Rows from block 5, named by matrix and row number. Rows with one number belong to one neuron. Each number is 500 + 40 x the weight over its row's rms, rounded and kept within 0 to 999. All counts start at 0. Numbers have three digits each.
# fc1: MLP up (model.blocks.5.mlp.fc1.weight, 768x256), inputs 64-127
# fc2: MLP down (model.blocks.5.mlp.fc2.weight, 256x768, transposed), outputs 64-127
fc1.436:533516465436536456527510434503511463556466510497459447468487562501521445504508538387453531579424497484470512453507412553437533510485566465497525454546493496540495472473503497465485448583548468
fc2.436:549546440449551518557500547535423540529509463452439396453442492447492530479548535503492600479588482466559540582547484501522480474506559574456460465491468558536512464473485500502519508434541513
fc1.437:475502553426479535484498518557451511516500524485426459559516466447515518521496486549466490527505530421462394544491505520478519543512519508444530461457480418571479525504508496543481448469472546
fc2.437:431542522477534530448475513435571568503537474495445512523433448502525529501501478488413497523524484507491471523449536546475457519557531506434502544509501453531464491542491492533526469464551577
fc1.438:512434456546494484514503477478456518559519599484555417444526578405495468438453495530525499494511447606544494529479579553511480534445469495465455472518452525486555520509542509486490567536571505
fc2.438:510507499476438442552454557518565467506464503451510472490557460471404423501453521532537565517403540506475530431447515476441478526513538564543511526521463498476586453487516417533543447559500504
fc1.439:519497537543513482498513438497495486551601491500581471481519454533420503472461485481509493401502541653517455476493544462456525492460429539511539513466600469451511487557456492501469483552487507
fc2.439:482491563483520496463496527426479475544513574558524484489562480461508540492446601402474438476367498486537486420550530496532533476527500543555457463523551415443508505500474518545504532510504505
fc1.440:545500486510503465562574456430499485493540491455479501453503484452489505482549461494589541529505422521568540482479497526533508393530374471550487489444501505519504441456521514468519539519517488
fc2.440:550496478466464479514522531445439524567517534531504442454518579443469502490512542458504477495482506449490492459530498441494449487482526502482479466522507502527465514483424456487529488537459509
fc1.441:510525517520534524527463514470482523503536526532569539517453442563376536417457543459566428475518474630468517426576522471540520535493455514503525522555514512525411535516455440518481443502435520
fc2.441:473520527513508545456486544392493460521513518567576479521552430477483491542508541405487464490468548481507459402519585436547478437539501499553448483523530449483477458490487512516492542517482444
fc1.442:501494481505539510519513468488536478469470564510496435479492539453533433452506470458526492526475520511544574468429538540476528462498433559502501513510485499460415509459574511538461492533509456
fc2.442:539516476506444470577468527504508496512483514476523463399540494467485473509459547540512529533466542499420499455445569472475471511518552534573522540520524488539578442477467454496527461516512507
fc1.443:534498520531513555513567491490489488518523548428484497475517640426442444430484545447525506514455498537538498505488554535504493443498466562519523500498394545478481485480543515483533534532545481
fc2.443:554507514481469470541436512496533470534492496518531465473534471491418481514415576544498554513472516516476499423479541507481462528502559552513522552547559483475520479482494404520557451502495465
fc1.444:480418558487470533499547536496498505477474463546441509578485520479527524502491508528499412564506551491419489502501479552508533562533526505486546477490548462513500515510434448539572468428448498
fc2.444:417497529458503522419439518420570538482543469482496496516430487503518513466527457510463482518542494506499536506413509559510457534574558451510536518525499480560450521553473456502527501469506512
fc1.445:507505532490536478499497456550494498489550521493544457458508500515419465499461491483514549411499565590584453488512524514461474478467489577520515469476594494464498531542507501511439450552474483
fc2.445:458506548467519497488509477447480434542532538540498481507514504496436532511420595431475456473391496489564455474538501485507524452492469512545492507506546444448515476494484515513480514508493554
fc1.446:464440550475494504515524556481475529474485483497467516537508512484509476511512526510453463530493553426450427538483470524493515564515492486515513505458517463512482515512503451559519474381431509
fc2.446:416498501474518539420454519428577547459534458518486497506440434495499481464502475479477464514550459512496513540418518551495496507526541446472545539531510445567453511547478489515563465476505551
fc1.447:483530504485437431515593469497476438515448461462472595522484490467515490457549481559465501551532508492549579496489490490448475417483502474513539481512499488532488455513532451416527500483614500
fc2.447:553481547477519488478502538449482508558514476489496507477493592433500510519549547456481440482536456429458548462532440471556493505456533558494474534501456565499470538519485466474525519545459568
fc1.449:510556501481541510494467565510513462479451459483520562495470536472572434528468548463488521513461474442536543510460475540477521499491582454480497543569481453488580461529577522481565532493532554
fc2.449:507523481513572464490477444538508513521552470447458498485462592451469482542506552498473486505525500469488570572518453500483527508509518553510505562510460529499530507473484520486495532507470569
fc1.450:434619526481495454493422494562527496507460524499538507531439479570446435462441543513385548501477519544523544457510472511541479523498513549496512466513560559554471500569473465492527473588543495
fc2.450:490530502431526462493483503520479500552508512500477451460498525469421535509491531544441478446472500420490607510553465510591548456520532573490446485538523547491481502498496503531506496553479602
fc1.451:446543463508525477482392537501541530492520557569567503525504503539421491484460539498428520525427523575454410450511480512539544551526539583525457526502477545481452540517471500512446451559515470
fc2.451:448490470467540495511467571465511516520534539492525503491532478485374544481443481535469457461418499463477553451522495495573572484545503518489428449490543489447427492492471487537533531526489580
fc1.452:486491485546535472542460502488501523532578522509561436479469530481501432489505513467520498471468459561564500478448580562498484492447428546487482514497520517471498485502568509505494501497584473
fc2.452:494494512466456497535440515506531483494473520449517424431568499413393425490456536501558540514447524482412524461489536476467495542506549616540508537467470487479590473463489429529533478570511484
fc1.453:473504503541502523454468498490522482488430503523481487459450542485463479467525545560458470526531479494473542501489501482433509523456525532446489513526453446518465502465518535534468464479547447
fc2.453:508465524482530476514418544471475432528490457541538501543565491534513504511543462502504479471494580504505475507448500519484532456494531415509503503508556589518516476479531520524445456440542400
fc1.454:489513503569526480459470474549481510511567534495607454456479495540448503492496526511496491431491563588542470482547588496520509545459507475533510465489570469499453492516404520528506460514459490
fc2.454:453503555495513524468513560443487455524470573539490461499544384442449522533466527426480484512427522495516493476526509452551506438553490544496491499503555429447477495520516511552532552531492452
fc1.455:518482519569489544474509550500507493462521441560492493530510472607511534497522498581475459502520531434397387534486455472559519520513537484505495516507469423538446501481443427481543555458443508
fc2.455:457460543498516513447442535432579529497522500511517483545491492501446545472555420498516462552545443496434517484431466555509545545523536481486502520526521451513464558504413463551591552451521546
fc1.456:475476465582578493440471517451494553494568447513632484509565489531373499481466525549523487425515533593439505437564504486469521540502480549525488515481529522458516525482492530567467473554466472
fc2.456:432503522540521484459479511457513507506510540524568492539542467502476512500417522423484499497382512532536438428522538479523581460548518476546445481444535453426498508478511533496561547513515483
fc1.457:511508457507461443499479485507443499494464533505485403450559500426556453520483420518482521499498475500476482432414529536485471514473470443536548534500445538463524488499499539451520467521517445
fc2.457:515536463494462429472482529516528489508446556498579492425480518502481510524506553481527551541410552467497583462493477495511424487497502437464506438455463579485560475494521436406484464481459480
fc1.458:484448484502499519526520500467457498515474588484550409491521568422505439443479569550503486488528444586538508509441558563457525493466480555487494524544500488450478495492553551508512535520554489
fc2.458:493472523500487479537512539464561462510481489456505448454547516428397433488482571494545540510424524497411536475450534482423527525513559563510515514439477535473543458501514464511526446540523506
fc1.459:468497535497512557479495526577500508524491513553470507513456495520457500475450543546544488484488537525361453536570448490528503545493451535474492506544556499532512530486388446522553570492442476
fc2.459:489497529467549473481455555445459472499542482509576519555513462518431543495527465521425517478492465462470530470535440584499563545490576482498484502477505552478486532520455420564510480477469509
fc1.460:505474528560470484500500478487494503522597520485587487474519479581409563417534501518479499436514536562549547500560561439493518515472494508500508442489547453484504505531443472552477462553485497
fc2.460:480488544478514521463513572438468461518482580550541488502535416454448525548489559440482436477413514489529499399550524480568521405538494547522468511519571422442474485512523533551515564530485471
fc1.461:529457532483482495530478545510500509516453496515450491518492511492566509576504469527514488502491529427467480558479480549524475535547536460471502505457572428514520550467479473522458485361460487
fc2.461:419533550471503528424446475432565536438544466497481515498495465506554518443558492511472489535549455492502445544439494557489462507529541491460552510551485447524459532549484491529498474486523531
fc1.462:484514484515543467482451539476469502516573536528573489476531467529412579456471495503531480457501532596496497436528502479524508484499454514512493509535553535525464493486454453549460496583516503
fc2.462:470506533481486524477488537422502523495485555543520515559551427488472522526471517421476470493434515483487502464537556444527533423572489512554448430448585418401450475491486528548549577523487467
fc1.463:474501480497538517512483495437500461522496538533539468496448605441501431477493508542475525490500451577591505508477525472448510494468436500463504555493503485507465468510621540523457524534513453
fc2.463:500447513489458490520501527507567428507485492446521460444567558399433412465479552474537542492470528455405536474491556461464498511501550545511503489426469506536540452465494435460558448540503504
fc1.464:504497527532530497500541481446494495521548526516551476482544455541408518406495524495515486460483526651571538502532499458556488505477430554507499472467551426509455504518436470538430443526462503
fc2.464:447524572484484589454524568444484455528525568536514435494524415455449507512476524425451474509418500498520473512528581456520481430560512539547469451475565465461485483520491492571452557534469455
fc1.465:504489539506519491504495440547483498491549528487546466443499505511440459506457494475518540421503585591581457489505535520463473478464478539512523465474602499442497516521495500521440439535488512
fc2.465:447507537473517501487492460437488431532520542536487478501518507495436520500416597434464459476387490492555445483519491501491524447495460526539494523506537433453527475490473523513471513505494539
fc1.466:496555524463424445523584446501481462513438430468454583509499460488498512438555491571492512547547489508555587488500513457475476404479488469508545483479486493550508421511508433418523490482564520
fc2.466:553497550453505492490519535449482504558510496500488500486490583434484526504533537480478412472511473411459554457538439473572475489467521540495481523514473538497464539524476469483533513553458567
fc1.467:496472482488485477505468482508462524532522556482537453450545536452485463444476521527529494468494473575541552517457582558465513533419412545527471545498498555490483478549588513455504531508536477
fc2.467:481498511487449487565462537547561469492480515480540462460551485475411432510436547522527572530434539508428538453473516497440479515497532607557523509467493494457571466476493415547517455579487531
fc1.468:509554507472531512506495532529496483475459462457524533524479543455555416543497537440498547492463485468546544515498454549463511516482571463493524509556472490495570458516604536478544510516529567
fc2.468:503517481500578465514473445541519509530548470475442491482465583462470490543499562495458497498511490473500539588512442505461520499498513544497497572522457549498550507462485538460475526509483575
fc1.469:476508486535541484441467557484470489523565504452547507493568454570389545461470511549542464435537523624504555460534490424535525481496473544497481502542532496556455550503450476526479468511506512
fc2.469:483483537521507535452490548449492500492537542536561462562561435472455499508473547414447460496441513487460464430550525458548536427548511493552461439478595407417424488497503523558612542527467487
fc1.471:569433504518453547443534431562465514545508539509505445523503517488537555487552453508547511459519517395500494549575438432481455518487518458502530453489488520476450466501521544512492468473438480
fc2.471:435580526452515538510423528470488459484494497514535582512489483505455459445458521483469543539521542436561452573521428537495537466484459504437508470422480428544549468505469448545476466424520521
fc1.472:499574501446437438489568462518478445539431486442483499513447459509521472473570522526526539507513489498547619509516446470463488469474514466529532473519525480544488466511544482460528502517625499
fc2.472:562498513448548479499532535469480514570504469488475512486490584429490510525530539506478473474560485404488565487540465502531503464457528567506473499471475587534464529503497475471516505538477574
fc1.473:451502490460534562483461561561499562500441497587469517557440483565464557503469526557502446539520551543421465539521445491514525588497473538488493465492543536517451587505409456505548576463444468
fc2.473:426500493467580502482477531442540477529524492460578495513548473489415555470514445538403463480504472499446538460527501587529566539514536470488485541498519536461470525520465435511499526489502563
fc1.474:486457524569561478491520503430502482481559528505542484472495564401472444462474498502593496459519492571505521495411531509457473461472426490478504479481498562436481463448604561518509537528562462
fc2.474:496471520490435483543447532490515498527507489483527427461553510435410442449446567509529530510455540480429489493507561474449474499510555529548506533501509472502558482474437415503577474522480487
fc1.475:469494489504436539552468473468486491452491524548509495501467446523481478499447556499492450479488625570499532444520537436473456518475471568540505500528484470482540533516496464548512543454504510
fc2.475:460486522542567449548505498521466492530492514518539565482433486502459475541581482441488496510579465436473496527565495495484474496479499474516392522484452549499505486532472507484462525493470581
fc1.476:422516510562428541502450440524488437606530581471563487492475465449462607442550505456536460547461460481505525453499506494569495499481572511490486527521477542448500506489489563428476498498508518
fc2.476:539471528490493533487508544476517473494519409528515572501487491487495514477488487526505495529482520504478491511631475423478495454483473445563508495440458490483540502531510511470526527435475506
fc1.477:509522534514504441529522442512462496498572563493560439453514481524451514482476492507528536437473554583521494468520507479514498463471441536489529486498599504488500475541453455496442505607473490
fc2.477:474482547448489502471510513447466453556488574540488509492523473478442564508468593368455464487403497446555510482554489495543488444508475533534492473524548410462513481516471506543486539492482526
fc1.478:475432550513498535487448532448524524543501515506426473545519525542543541498528474488480463512496584420483458521441481538515536562535548478499484483511508455538496573462421494552486494481468483
fc2.478:466498510482487507402453501462575579457527490530490520480428445502489482481486508474437504565521490521487455531438519529507462494548486508467514555537530450525443489551493497529538484477516543
fc1.479:456512470483510502463477566444472435470487484462497511499579490506550485490572532528498572509489510480392528552530495540496476566459495449503456592501503484516542552524529569547484500370562583
fc2.479:450467490478519440502441496485550454432549544496469552524502480516495480500490482487513455473501443478413532546493514504494566535552612456551450565527488479492506526510460458472574598506470585
fc1.480:450617520486479459495443494556541499520466527486513500518447484563463430481441535504388558508462506537524554466509449514557479510491511531500516463514548514548478503571468454489538474589538501
fc2.480:500527496427522457494483507517473499556499505501466449459489520465426537513498527544452483445480498413488619506551457509594533445509522567482444481543518552498475494501498501528501484545479588
fc1.481:460461474568523517492450498475543458513505486546562421503589451560445510567473591485484462442484530552538453492436523475495497568502506531512496559559509515437435528495502517533394518540526454
fc2.481:450454529519531480438468566493486512522493519505526526504540483490504465507504554484518489476459516532441473494512493503537555572542525542485457468500486412440510500497429535548608533505497514
fc1.482:503474509530496464482503490499458474532584531539560442483526477518420488510464496500460535418512496569515520480525535514522488468485460506497508478507589498438478507566493477508450477603474524
fc2.482:456504538471530474476482513437462488530506551535488530493524475485491548484465600435484466465392515478556466486526485481534522446519465537519472467494559453437503459508469534516492572508471504
fc1.483:517465563483485524482491515534463467472537453511449484489525460494578534548501410533559505439486512386568468574492439511486487439501541475467506470519550447496489489479493489487481500437450566
fc2.483:514503566496542525518520495506517505493538511538428502488489527502480526506513559452459483527472481504474402548482447545531423477464478508479541594510485470469532489522394492514479501465522551
fc1.484:471458515499533521508479517479523497475555491479453504560473446484507544496494518512431399521482545424389461547480453516504536497530560493498495511540505471549456505525440488553471485426453517
fc2.484:439480506491546489451448524412574548454522490512461519520434452494505493495521434511462500541525481527486475527393536573486469522529500490474543505531519475566482525523485472511581489487530521
fc1.485:510458503526464517476482490481477491473493465452518525501550490516600490509515496508508526477535481448468540543507491540524484548502526470504473584506455439543499519522506623502489580438568539
fc2.485:438516504509529516546453536488528419469540562470468592520494556473507480520486543464490484547468468472409556564519510522503553541519592528590462578508487533489561561521494441485542586495507535
fc1.486:489503518532491492553460447469443547471475496533473465521468542405467508489482527488420455474550469408387459406519440528435463504515632531489457529506551535444405491499473493555479484476523470
fc2.486:499504464476530498476553461502493541493471480491484512579518473520503482505503532525541455518451513451518491439522485503587500532545466515504496545472480507481583404459465491480511482460503534
fc1.487:509586485508523506458463549526519481534448475473515535503452530514608407517444587497456581477493515521496508532470491521509510541453533473459528546578513467491553495515539529480551536545534546
fc2.487:497523486510546435467464492522488481541527485482453478476501551450434493545512543502485482510532499464469563517524471507493563499520540574522481527532470550510506508462499482524513507524455602
fc1.488:506541485445461441509561478504495451560408485445483547543483432478511479460560501516508496493537513495577602521527449447495479438474539456506535464524511490536500487490528505465551528501645544
fc2.488:549505522472545465478532539488488527573514469476494524501500572431525530542527533494483479487549470441462550491542463495544506491458515563522461485483472613546454512507523488480500522556477569
fc1.489:491469479517491492533503524534481538535510531492513404444498619463476474446463505508564527494510445617547523506441550490516526497442470564534531494507427509452513500524529521482487518462559502
fc2.489:484499502473436457524496578508543451511455515450521461446496488440401421466460574509536567500428559482423577448440544486438494516495542581512504494509500486505517475498494409509540417577501488
fc1.490:493471537498478451520577482552462494573548527474512485453513472529413504473450550477511514418493511632539536478530558486491495504517517482524515455494591485453496477504517486458463499611438538
fc2.490:482524513462519502460501514422453475484488542532495503498535474465480515506512586435473480495441493503536482491500470511523500468535427577538487470541524449420488475527479511522490563546498499
fc1.491:511551503495528503491476555510502473493450440475529569510490553462554421548488547461488533515475492444552531521452449523482519510483568467498509534557472453485576457529587544489557527508532556
fc2.491:494531479510570460491475453546507500514542480456463503499468585453476486537508548498477474491517489468492546575516448510476515510499517537505502571513469533491532511469478519472495533505473567
fc1.492:460486443538522456503453528463503507502505492555545501480502502545474500502493553554469477426471538566446472489483501509521570509527524617516498547480490504442426533489505492563407477534522457
fc2.492:448474477468512499477497538456491534486498544532551516501521450475442528483469526495482464490416529506460510443527523519504510500569532537545451474469493461431506534546429519555610514502502549
fc1.493:492530485541518469445505492512438496556521555498527425495489543466502483421504560544476499484482474553546499495471595514501538527456497510442513511521448533421545454536553563483500534586534441
fc2.493:459477527474466466557493487507566468511485501433542480470548474428391462570459541510580584495432528440369508466477509499470498528499497590520502548521474502451586487498487428486548466566520527
fc1.494:506449472534526465515494534482509542552505568482526412464516530493514509461502529528501488459467476523584530451474554515477486470431380511507459498514480550511491546568509530463478554563561498
fc2.494:508510480501433489519428514497560444499444521479528483436523456437432467453486500543537562532443522535438552426460572531469484510503517574533524544509514525506557465473544416507535449572513465
fc1.495:511539490481531502503469576539534457463439473447536536524475544428558453560497541423493540468480503444564530494472456513468518524498594461517506486549474486496592447512588543498540513493519588
fc2.495:506509460493580440509503431543527489524538464470445513494466569461459479528505526501493517484485486475486498559516447507430532492500510529507491554512444534468522484465498553491458522525499547
fc1.496:539495475553537509495468506487553475530548461571554500535488487456461463498487537524417434493493513580524400519412569501527542508517489561546541525486575444393542466496603509509504479487552470
fc2.496:499509521458501499479477480494537484454528482453535448471514595468368399480459540466574515471484514521418454494501473578556594567557554525509487496465469518480535492480538535465540478507482539
fc1.497:513522554522536466504532437551495484499594504526578473471497489516417438478475504537518530408519549629549466499495581483477490493463457534521536497482604515474533506551485504484474482569482504
fc2.497:475501552467512469487488505438470461536544539537488455476519521470456520478448626468470439467392496452538491472551476502545512482506491529539469501514547457456491498506437504513501500514487569
fc1.498:527509515558486529484517479498511480500518465593484576509535532566501501463470463617537527500533462524526482496433563485553469462448480464505519524510519441513560427532499458471485580463464494
fc2.498:518490554495509468495491534462444491532544523546475493482527558472450528484523555492488418482464478440449510485537440504589487492491511492511468537553511479461491525516420481508549527503470576
fc1.499:609489529545473505455504452561559518499470480514491389498494516485509511547524389463557531491539457430541486511490418416453501509467558453511479496504484537486449559484467518550461437495502483
fc2.499:452528509467495481422547491485551427476521506503543545474411510483456509514472561422437495549447496487525551504465460516519446496472515515405553514453436505547525483431489454499532471405493530
fc1.500:472509482510541487561526455488484480536520605490479441465487593407506458454480485554529491490465463616536508501456580510498505484436459495564453489479466522508552524466522471448505526503544487
fc2.500:493496494490404415510414510526573489502482503452512471476520439449461496500465511558493579564466518518466508458443517484430463524501481563507517509509521528500532474455503435522530463575526511
fc1.501:547447456550488500508533493509490533528496589541512410439533598477519505425486502474525503507492429621526527536481525532468458499451439465562484481494433544468488559497534543487495538504571525
fc2.501:496519499484420445584435544532536462520454512472515435464520458489450467513469546557525554509456552508421532448451546491496462458503514522501506518487506538522556463513526428509533464541492489
fc1.503:497592504459459439501489479570517488510439511482508491511427477547520449485486534484418580492479497523545613496557441503525467520494491514499529439531551488543505473524522454469564486569566521
fc2.503:538527483415530471514510513526474514578487495493460444474478547443444537515520530520468495457513499413494612501541455493569510439489510574487454473515491571513468498509501488508513473548492571
fc1.504:479510488526521534461475520469458531445437484494533553530559513523558539482521505532458546478477411472463521520500474525504498514426551502476486590504431418486533510533558662483485531430514552
fc2.504:503542497541588487488439517516535489440520519455474540506463535479551522497523507507499501507530503533457549507469492509469499525524532481514465583513461491496550516470463491494560579452506504
fc1.505:481458483552552500509515522459471488537557570510534413494457524435543425480528528513531484429509473571556508479460561573451536497432455534487491502533527506451494463509609577531494532539577434
fc2.505:502479516478473477534479486505552477508496495448500477464557525417418435507454558499541544496458524447391495478483530477479489557508561561509504562470476494479576471455491428524516464583519510
fc1.506:496484453520497451535465495446492520464535531517514494497516520470498499484491429490521512538517473502516539433439544553494518457526426433514515534458449525433493441494507547490536510533519457
fc2.506:557509492484488416518513571493545497552500523511531442424506522419458496492472498500516494539448559481410530480483539465504447483518561479501496515491462516511539482483444456505546523539464502
fc1.507:499452517518540474494499502543477498521574493502581473463511497509451471486476484480501497406515573585553474470505553523493506497457475518534539510513574486427480526542472514524429414568463483
fc2.507:459508540472535505474486491426505462523502534554554507520501505499480522511418567411484458470400497515546432423515543490444534489506499528552479482463538415457516485512474528531495549477518514
fc1.508:520508465524476473512565475460545493518424430475543465538444505441476508484522411503458444494539491474569499512562492514481537460451565508442503493495475519511548493522528477498449475504552501
fc2.508:515569502499515500499577489492523516554532440471454457446467494454559505541569550476512493542524514458471504475496490528452422532469519476503456435464484531556464524493511523435465534503496421
fc1.509:495514490508505529460495579497491484491486485465506567506521518410525445566501529440482507495476431391505501465445459535465502507484585472502481564483465460467526440463517527508573491480529583
fc2.509:463503498500603440528485482558531519496531465476501555516450587471499462472481557498479460511515490503546546530459493496408539521482544475521492525529451506460544496477479552497531538528490562
fc1.510:495463473485484535467471537447489501478457494443498411483548516509485570438598493504436551434453570476514557474496520595523498531540476492492475529582461432478484600492525515540506375553532536
fc2.510:530484508517520500499568437550520472460551524503510490485500478522458462478522518449539546489390532479456463467538477493597490518484515474533468497380516483438535574473450521518506476484539534
fc1.511:531525544504497441553533405528488485519570501490490513469533472544448528466495517548485515445524528592517454493507509491522484475472460511477556501433593503484531495543471478486474484582474482
fc2.511:483491560422484483473537534412433445552499551536499481490525516440481564469493558445473417454407509425527527474571488479579496464504467514521462478534545455476478497523451485532483516545479549
fc1.512:509435437548505525486539474484460477555508604492517406443501596408508455451439492492511517473507457595498442474480587551493524552440486520531496507521458523491551575541524508488483513482593480
fc2.512:487487526502472427558448562496565482483493482459502444482514494457381417460456526523535545511437528511477527455455512466430479500491522512546514509518486530469564475476522473550557459556525511
fc1.513:471561507515532467444449511484519480456555539554535504509602476550364548446470511550517501459488497557506465508507467469607484547519459484533492547500478503469455585488387485568451472581522464
fc2.513:433516511498495492481515538456500557533514556546514510548525416487430531545506591425446521515457537511482455419508509484545510465533502525500448435487560476479444515547478528592519533548483500
fc1.514:524495496540445506501571482461491494529512472544448588541570523493510563457526468602570495546532425495488496516474537464578485439476451456527497507491496473522521431502496425452496576453490487
fc2.514:535474550485493479492516550446466499544523519528495502503518582459471529476538506486497419497485482442429513462511456494584471496482517473499478513525503499473464533516413459492569531497483540
fc1.515:535542473494478442560573461479508466491440472465500511456489435422482480492543451563516507560513539506525476511614464499475491482480502456436558488550530489547564464491535492460494485500643487
fc2.515:523517524477579508542537548480486532545489472441450443446443541453548531516533509488435487485578466449548540469523486491519460447466542564500489463496493561527476481487506506495448528485490514
fc1.516:485492469544469534449505511479506531502504472576442595583537473561488544465511474633503506554564487499484476510497541482565477502490474448503515522501483484515492418512463433404508599449468498
fc2.516:503493552462527480492499576434484493515518518513505508514529568481451527494543479515479418490481476423422529459505441527599517497485539491505460501514487511472451543512452463496561536514470572
fc1.517:519461469542572463485532529508505474515508574488543437459503532470507434430485465516541484470504411586518529508466555565479519504435430512535488482511449511472518562460547562474522534504609447
fc2.517:468487509486433468591478551514565486505473523442490452459550540430395435480478566495526549494412521475431511466500541479426483503496565533543518508486520529482569477470512421528531454543519507
fc1.519:504561456504487464517507446506495499525475451499524537506469531516483527529561498466399423533524493498568481532510447542470500479451501474493571503525495523523524501475551456438512427467504538
fc2.519:515526529442530522548501524492455550574536464509457438454475471440473523531526502504563511515441509477455553521507475470485435498470537568508486445484497540553508517483498515483471516558532491
fc1.520:523515535529501474511511501512481489544538489459555534475511447545443488474491534474499529418484554629537546418529565422487509521511484494512521493470542477473482479525451485515461475579460574
fc2.520:448496560504511520451502565415455447546491542537507474501543432462458507500473565447472438518424508472531474428493578533532519429565460519581478473557550460420502488504476546538535545544485451
fc1.521:537558496489527547500511516526505479512438429443493535509518559469557491535497535380473517505472470453487483509463439540484495488489558457491490483517428461471560513494510605525544557488547579
fc2.521:513505467521572466489474443555493532526535479437448483480487549450528457523510557480523488493554506496533569507492502503457533518507506550517506518539446521518469500469517505485515529497480521
fc1.522:471519467531506468507502487436515495479514580521537486509508543483540504472492413479584511531486456495508496400452522555517518444517387470548493507470435513468477471502508531476499496538534434
fc2.522:534492491494457465533508588499536520545519509514511440434555561441470506490476532522497529519459517469449540498493502432518463485477524467487488467502497520491513477473449452530544517500470512
fc1.523:528480473592521568480521526489508469497537464554491517473537531466548528508492490507603494459529450476481465552445506500500477454487481474476493534559482449477560446484538491527478606435482493
fc2.523:511469553524489492522489517471483499502544512539480510506527539463459495474509538460504451510494478483426469494509473516541461525484493478514519597536519453467545517502375468514558525461498540
fc1.524:522515510459487436475525425546473469532515477520474462488417448475497589479481507397517548532466484511424490446565515468325518402435464513549495426533520500503443523475422562486455498486541475
fc2.524:541527431481497497557493514471445448442476444493578462540514548501509509560475496508518472475494507494511466400495592481531555466577590507516501557525499509477505461522514494505499575459493447
fc1.525:509550476463459476537549448553520454497434523434464515473444490452494494494533529468474514527502492520562576493511488469457488440495567472539520483509525482560485473501505489491489458515572511
fc2.525:534504474476549495528544518484462522520503462431457433445418560450539537497580533512470520499576486467549490488543477478488429472483510559484468467447493526592479495515508507495473525460508521
fc1.526:500494483472523493529612453504550497555443431452463465526462490486457511522506464531475485531530543473498495575559451505475502495463533453369513481501531540584469456493522494492484518469535514
fc2.526:482539470531570472510531509482493530525513472447475452439462487473559519526572511457450546496545473473530509483549488460507473525458496506485500436468478518556475505495529504486481548493521499
fc1.527:489486469554597451510503490457492490499579552499553441445475553469499435451492464459559497457502501585555515461412530524490506441500426498517509498484462576429529455472574542485537498510523435
fc2.527:500484516478473500537490547480490496552530507513548431416530521428416467491484584492502527498466531467434496473499538476465467503510550540519496522530540475496535498482432456525542488552469506
fc1.528:488457487526534516513518507501493515506516508492541451490494525484494449464484562525524477470501500528538507516438617508488471500438401591452470530518525518463498477542555528508483500510502422
fc2.528:489486525492452491543487508497562443498472504439526442451544530431408426490461537489551578520453520485432557463470551485468510528504543561543511512472478493457586487460498423508529421576508524
fc1.529:507512531526530516497510495577443503522547527531471517528495521485461515548475594572519512474450497510433493560610503469546500492490487510475513434534542464502482521494513496497479554483420401
fc2.529:492491548456531461567514506492434456510527543506505520546555418543540547551499490525455503486452484501485462494548453574463533479502541538478485536541509506473572576521457420545502493435451493
fc1.530:504540505486536508488472541507508466476438472468511561502501536457563424535485565461490537511464493436514551507464462549490518515475557463479513544549455457497560472524597549484558517507528564
fc2.530:513536482510563455496462459552486514520551473468454489475460579450471481535518537498457481494522493474483556583512447507470519502504516544499488554534465543507535515459486520483494536514482561
fc1.531:444497532469502503484490516533484511475511523519439453544457495500545512552527413583474478522562550407492427552518452493464508520524501502508524438480471433468450571490448522575547488408399504
fc2.531:426479494486506536448465526440581544489548458506443491498447478492490502469495485465474538497505468478479454514425528604475462540515559427465559500512512460577500513554458459547543452486535549
fc1.532:482479497528506546438445613444519524456513452486498518534537508528515452563543457589513517471522482397452466538500480552493524536521493463472463579535481494484482465491478525550465518415496579
fc2.532:446453477487591501479443506447586508426562505483504538569478527512397509466481455486488438554485476475470494561427458583492517527496543449492480564491486473469522529504457416478563601481512574
fc1.533:582510513510527502524439435486500465505449468484518499501422529547482521486488532509476453490516477605439498439522474488459443512561533509458526500489470440525540494524432570560493491484503463
fc2.533:453443526535507535510499477472519510465517507538495487501457557531475523496471475496540504485487524326526496516474496477513508514479453500505376491434480491506518471523471489544504494570493527
fc1.534:521521547514505509516568423505498480509488349473474493569500468497484549452579470531508481487541444524557395512510515445426461462435487516563530446452522493530542502518516492461519493514486471
fc2.534:483510554439497500480554544426502455537477543476498534524503548421483532465542505517496412478484521406492541479519428490561490503437479514482470514516495495520455580508483470489496512519482568
fc1.535:529507488457478470547593471491506464534471465489554554544446457421453515504528535505429440490526484456488455556533414532473478494545531488440539463497545525503502495466514491492486473493617499
fc2.535:547532479492529509550536547481460513561499490452478449452410509445568521511550513461468484524560461460514496487522476466497456445483536566455495418459461575543498526512506512498519519467514446
fc1.536:497468485521465488537487495472451534533479581478501424459477589451473488443496489512524524465495421624545512486463588505460502526439473488546475494504443549463527532518503519469463532502576529
fc2.536:504489503480417461545453547512551475505480519459496449448541485468418455489431549541527562515399529506446556418452532506441458518497541582526518523478498500465557450516499412519520445577489488
fc1.537:525459422553579546424417545492546494511514479525510489581549491536567487514486492509478492491516452495468509504430572545519520528506514485482414551532487495462499459499562553531452559468494486
fc2.537:455486511495559425476467558496516528452552498483521525485529557469408467509538519558525477528427496413446516480476478543536539528536594495485464526525492472451493518455460461530621544516486621